{
  "model": "image classifier",
  "optimizer": "adamw",
  "epochs": 24.0
}
Rows from block 6 of a small image classifier, named by matrix and row number. Rows with one number belong to one channel. Each number is 128 + 24 x the weight over its row's rms, rounded and kept within 0 to 255. All counts start at 0. After the name is the row's rms in percent of the matrix's.
After each channel's rows are labels from the 100 images, of 14848, where the channel reaches its highest value: "top examples" is what is common among them. Only what is clearly more common there than usual is listed. The data: single printed letters, digits and signs in grey, bent and noisy. In brackets: how many of the 100, against the usual share in percent.
# convs0: first 3x3 conv (model.blocks.6.convs.0.weight, 176x176x3x3, each kernel summed), inputs 59-117
# convs1: second 3x3 conv (model.blocks.6.convs.1.weight, 176x176x3x3, transposed, each kernel summed), outputs 59-117

convs0.155 093 [ 97  96 144 143 109 160 136 132 149  58 103 152 130 107 114 131 116 127 164 153 128 174 151 168 147 135 130 161 110 183 118 161 148 130 148 106  93 155 113 177 137 156 190 172 147 130 143 138 144 121 114 107 156 116 111 131 158  99 144]
convs1.155 092 [139 127 149  65 118 142 124  85 138 133 150 108 113 169 103  94 127 108  60 113 131 141  89 175  90 141 122 113 131 124 166  69 115  98 125 148 147 145 109 159 100 116 123 129 145 109  89 150 128 124 115 159 146 128 120 102 146  88 126]
top examples: serif (77 vs 25.8)

convs0.57 096 [144 110 109 158  89  96 142 117  89 122 146 110  94 154 155  85 135  78 117  81 128 126 141 145 134  84 124 106 102 156 121 125 130  99 116 124 142 126  91 113 160 144 139 108  96 101  68 137 128  80 116 146 112  94 140 135 128 131  91]
convs1.57 103 [125 150 136 110 125 113 135 159 167 123 133 166 123 136 105 132 120 125 138 140 150  98  89 123 122 112  81 133  93  76 159 139 110 155 140  74 138  95 118 124 154 136 125 129 120 111 151 167 133  88 138 136 142 141 164 147 176  96 120]
top examples: digit (31 vs 13.4)

convs0.19 118 [150 170 128 131 143 111 161 131 127 133 133  95 156 132 128 115 117 113 112 127 203 100 145 179  86 119 157 128 164 126 104  83 135  87 116 135 149  99 147  92 134  91  99 105 140 122 138 128 101 158 121 153 108 162 142 140 157  83 118]
convs1.19 106 [128 127 120 126 167 136 115 108 146 102 153 122 123 119  97 151  89 128 153 129 117 129 141 146 150 146 120 126 114 113 164 154 118 105 125 125 157 123 133  93 105 155 110 165 122 126 110 102 103 106 130 142  95 103  94  92 123  78 136]
top examples: the character + (31 vs 1.3)

convs0.111 089 [161 163 116 109 153 135  72 116 149 157 143 106 135 152 114  87 152 132 135 154 170 118 151 116 133 136 120 102 146 176 134 103 119 158 143 122 152 116 190 104 175 111 150 128 156 157 122 124 126  83 159 130 103 152 130 163  90 158 141]
convs1.111 086 [130 138 175 135 110 154 179 121 124 160 148 117 119 102  73 135 119 120 110  75 106 116 160 143 141 139 110 139 160  97 129 132 103 148 130 108 167 140  99 121 144 154 129 121 124 104  99 197 126 129 120 128 140 149 132 133 156 131 117]
top examples: digit (32 vs 13.4)

convs0.109 133 [147 138 103 151 131 104 160 108 107 138 145 116 125 133 123  81 136  78  87 106 150  92 155 108 135  81 134 108 145 138 131 107 135 138 136 118 162 139 124  93 154 143 133 116 129 111  87 145 144  90 122 129 110 107 160 127 114 111  92]
convs1.109 099 [118 155 129 127 126 106 103 135 134 139 129 136 124 151  82 154  97 128 151 132 154 147  98 114  95 127 109 127  41 121 178 151  79 158 144 115 132  98 118 123 155 102 127 141 114 114 147 133 130 140 136 143 122 120 169 138 119 124 135]
top examples: digit (37 vs 13.4); the character 7 (30 vs 1.2)

convs0.83 096 [155 145 100 118 169 109  86 113 125 138 155 127  97 159 104 139 146 138 169 130 160  91 136  88 152 114 114 117 121 109 155 147 150 159 141 131 160 140 144 144 131 139 125 137 140 115 102  97 166 113 156 140 122 128 178 129  78 131 120]
convs1.83 092 [108 110 122 131 130 121 146 105 149 128 144 153 127  89 107  95 149 141 127 174 121 128  80 126 176 151 167 101 159  85  96 125 123 121 126 127 195 116 101 133 142 170  89 157 103 129 105 201 105 121 118 150 171 153 124 144 116 172 109]
top examples: capital (69 vs 35.6)

convs0.175 080 [109 123 100  77 136 125 142 133 150 124 151 130 120 148 169 141 131 111 143 103 176 121 126 110 152 121 127 123 157 115 129 112  96 151 109 122 129 133 155 125 170 116 131 118 151 128 111 167 131 101 140 137 162 136 118 117  79 182 121]
convs1.175 097 [129 147  97 171 124 126 103 128  91 158 133 133  60  90 108  98 120 129 126  99 134 125 114 104 113 154 176 132 142  79  92 135 139  98 134 115 174 122 130 116 114 105 102 141 115 124 144 145 105 146 138 150  88 123 119 100  51 100 108]
top examples: bold (75 vs 46.7)

convs0.12 097 [ 92 125  98 142 135 123 217 178 128 109 130 132 115 111 179 176 118 121 166 102 148 144 184 145 123 107 133 147 128 160 115 129 161 102 117 121 111 130 123 158 142 126 161 156 136  96 114 141 110 158  95 123 150 104  99  91 122  96  97]
convs1.12 097 [139 147 133 109 138 160 141 131 135 116 195 139  91 142 129 102 141 115 122 132 130 121  92 100 136 129 116 100 144  89 167  82 123  85 132 109 169  99 136 149  74 146  95 152 144 112  82 107 140 108 119 134 140  98 111 122 106  97 136]
top examples: the character 7 (26 vs 1.2)

convs0.121 086 [145 125 121 167 114 110 155  79 130 130 142 180 120 151 109  97 131  92 132  97 105 125 167 101 113 128 149 174 134 193 112 128 106 149 170 127 173 156 119 127  95 111 146 110 133 147 108  88 127  94 151 147 147 153 147 148 120 179 107]
convs1.121 113 [114 123 128 177 123 135 128 123 135 113 126 192 119 149 157  99 124 151 152 122 101 105 153 127 166 140 123 119 165  88 129 135 119 141 114  97 125 129 124 128 148  83 108 104 130 112 154 152 115 131 139 103 134 142  89 130  96 122 128]
top examples: the character J (26 vs 1.4)

convs0.39 101 [137 130 137  97 122 138 105 131 149 114 166 191 121 177 159 157 165 131 158  91 113 132 122 145 133 122 153 168 133  86 144 116 115 154  98 127 137 115  97 124 122 150 147  91 143 130 150 135 151 163 118 174 163 122 112 122 130 138 134]
convs1.39 108 [115 115 147 169  88 161 104 124  73 157 144 160 133 131 106 125 153 135 119 154 121 117 149 111 133 126 156 154 110 100  87 145 144 106 121 167 136 109 142 119 162 126 124 148 146 153 140 147 100 202 136 139  90 134 115 121  89  89 100]
top examples: the character J (30 vs 1.4)

convs0.63 112 [125  82 120 152 160 139 134 119 143 147 126 120 147 119 147  85 128 108 115 158 104 118 183 134 118 119 117 127 127 151 188 122 142 139 122 147 114 121 142 111 133 179 118 123 108 159 106 155 123 122 122  97 129  96 122 136 131 104 153]
convs1.63 104 [157 137 164 125 128 126 154 106 141 108 140 157 141 167 100 110  78 124 134 118 163 108 113 173 113 121  64 115 143  82 137 125  99  86 109  96  92 109 140 125 140 113 135 103 116 140  87 131 130 111 139 140 119 113 112 122 123  82 101]
top examples: the character = (26 vs 1.4)

convs0.66 112 [147 162 115 166 114 118 142 121 132 125 168 124 117 160 155 101 140 131 134  96 153  85 152 110 141 108 146 117 145 138 157 102 118  71 132 115 152 121 119 103 100 178 127 122 153 112 113 128  93 150 126 109 105 157 184 109 130 110 107]
convs1.66 101 [136  96 125 109 109 108 152 132 166 126 135 159 141 124 112 136 153 140 181 184  84  98 125 101 173 109 131 137 114 124 129 140 111 158 138 155 162  94 134  96 155 126 169 179 141 129 107 119 134  88 136 120 123 184  99 120 106 147 119]
top examples: monospaced (39 vs 17.4)

convs0.162 101 [129 140 160 177 166 142 171 148 142 171 159 108  88 126 163  78 148 116 112 134 116 127 185 165 119 138 117  98 148 183 147 125 136  89 151 163 119 112 137 140 138 143 134  89 156 158 129 159 105 126 160 119 119 144 134 118 155 114 159]
convs1.162 114 [132 108 119 134 176 125 134 115 150  92 135 159  82 113 110 115  95 120 108 116  95 109 144 134 104 147 124 174 162 129 112 128 170 149 122 133 140 110 126 127 159 111 141 100 114 133 130 108 177 147 153 137  81 130  49 157 138 129 136]
top examples: the character = (35 vs 1.4)

convs0.2 111 [ 82  96 147 154 142 124 203 163  79 102 142  89 128 133 135 144 120  94  91 131 138 135 153 137 166  86 161 139 107 140 129 123 125 109 147 139 108 148 105 141 122 159 131 159 111 109 120 146 123  98 139  88 141 118 158 125 152  90 130]
convs1.2 101 [125 132 160 106 128 129  71 143 131 107 151 134 112 105 129 127  82 135 115 163 166 124  77 125  53 146  94 108 163 142 155 172 110  91 103 111 113 161 119 151 158 119 140  97 105 122 109 113 158 102  68 124 151 104 131 126 177 102 143]
top examples: the character % (31 vs 1.5)

convs0.107 107 [137 152 114 118 141 132 123 173 123 160 124 121 148 155 139 156 100 102 104 142 171  96 110 152 147 136 145 168 113 169 102 112 113 125 148 128 138 156  84 105 122  97 114 132 112 114 131 118 128 133 159 136 129 136 170 113 104 166 101]
convs1.107 092 [102 154 146 151 150 152 137 146 156 136 161  96 171 100 139 158 101 118 174 134  93  88 143 126 132  93 166  96 110  97 128 147 166 112  91 139 185 130 140 113 103 111  91 161 107 117 120 151 108 104 160 134 144 145  79 145 169 140 101]
top examples: bold (78 vs 46.7); serif (53 vs 25.8)

convs0.7 128 [129 164  96 149 137  76 150 125 116 161 145 127 124 143 112 139 125  83  73 134 163 120 170 105 159  81 168 151 140 141  83  98 116 166 153  83 148 159 120 125 147 117 148 156 101 106  77 111 120  72 145 128 146 119 152 125 113 118 108]
convs1.7 087 [130 142  89 155 142 145 123 114 106 129 126  94  99  60 153 130 104 140 159  74 128 161 147  83 108 165  79  90 121 107 138  96 116 122 148 120 138 146 137 108  99 136  81  85 121 144 130 110 117 123 118 126 153 124 154 173 118 123 133]
top examples: capital (61 vs 35.6)

convs0.80 107 [135 144 117  99  92 127 137 116 145 116 133 109 119 107 104 127 121 134 136  99 150 110 135 139 126 121 136 103 122 119  74 125 123  77 144  90 123 121 123 158  96 117 129 119 104 123 135 106 113 135 155 141 129 151 140  94 133  71 116]
convs1.80 100 [145 158  79 139 122 136 139 151 117 130 146 102 125  85 178 120 168 128 146 108 132 131 122 103 130 166 133 121 133 160 131 176 106 122 161  83 118 111 133 102 112 139 126 144 107 111 144 121 120 120 114 122  99  99 146 146 174 121 142]
top examples: capital (62 vs 35.6)

convs0.47 077 [135 119 118 158 166 123 140 169 135 152 130 105 106 162 168  94 121  93  98 148  98 142 169 141 169 107  89 126  99 153 163 142 107 103 129 142  97 135 131 125 142 166 123 162 132 136 108 125  95 122 155 148 129 105 112 141  92 186 145]
convs1.47 088 [160 100 142 127 130 119 128 133 133  86 131 164 135 150 132 150 135 116 145 143  93  91 123 123 114 105 105 112 167 114 122 141 153 124 107 115 100  93 108 143 166 116 134 109 135 146 115 175 132 147 162 114 117 156 132 120 113 112  97]
top examples: the character Q (28 vs 1.5)

convs0.76 093 [135 161 159 100 138 125 126 156 141 106 114 160 159 143 137 153  82 130 133 119 160 100 121 150 135 144 149 138 132 112 126 145 104 161 151 129 141 124 119 137 125 107 101  98 107 139 130 119 142 107 136 160 147 139 147  96 107 102 145]
convs1.76 104 [125 176 101 136 154 151 140 108 120 109 152 142 137 114 139 154 130 128 137 138 140 139 117 100 114 141 134 147 136 133 154 150 186 157 108 133 113 137 146 118 141  99 147 148 146 118 165 121 168 133 110 158 117 126 111 142 128  47 115]
top examples: digit (35 vs 13.4)

convs0.159 101 [141 135 110 133 151 112 115 155 146 140 134 134 133 142 112 113 133 123 109 155 125  94 129 151 175  91 135 125  75 167 137 114 124 118 125 115 140 182 108 109 135 167 106 165 123 122 121 111 120 167 122 123  88 110 152 147 105 168 105]
convs1.159 097 [154 133 131 127 139 123 135 154 190  90 133 113 117 132 136 112 150 123 165 145 133  97 157  81  73 141 139 122 121 123 140 157 143 148 101 126 132 152 103 114 171  53 116 127 103 164 118 122 131  77 137 111 135 155  98 137 147 130 100]
top examples: serif (62 vs 25.8)

convs0.53 100 [124 134 110 144 125 118 113 171 107 154 155 136 106 176 116 111 132 130  93 109 139  85 127 124 152  84 133 150 117 124 142 100 160  71 108 105 142 115 124  93 108 201 156 115 102 116 116 111  91 155  92 115 112 111 127 128 127 135 118]
convs1.53 084 [120 135 102 135 120 106 131 145 130 106 192 115 115 127 125 118 134 122 170 162 141 125 131  87 119 134 130 156 111 145 127 172 102 155 109 123 169  94 154 104 102 133 165 126 148 132 118 100  95 121 141 141  91 123 146 103 151 176 114]
top examples: monospaced (39 vs 17.4)

convs0.160 103 [114 167  94 168 142  63 129 117 111 151 133 130 117 155 114 129 145 103 110 148 149 118 163  87 176  69 164 121 121 171 120  97 159 146 176  74 154 178 129 129 182 134 126 155 115 111  89 102 126 105 130 124 129 134 176 144 127 152  92]
convs1.160 089 [127 141  95 185 135 153 122 121 126 121 126  80 132  44 168 103 121 138 143  91 118 154 167  93 116 143  86  81 166 103 116  77 145 116 129 104 119 174 109 130 151 128  82  91 129 139 113 101  94 109 123 141 147 130 145 140 133 169 158]
top examples: dark on light (67 vs 39.8); capital (66 vs 35.6)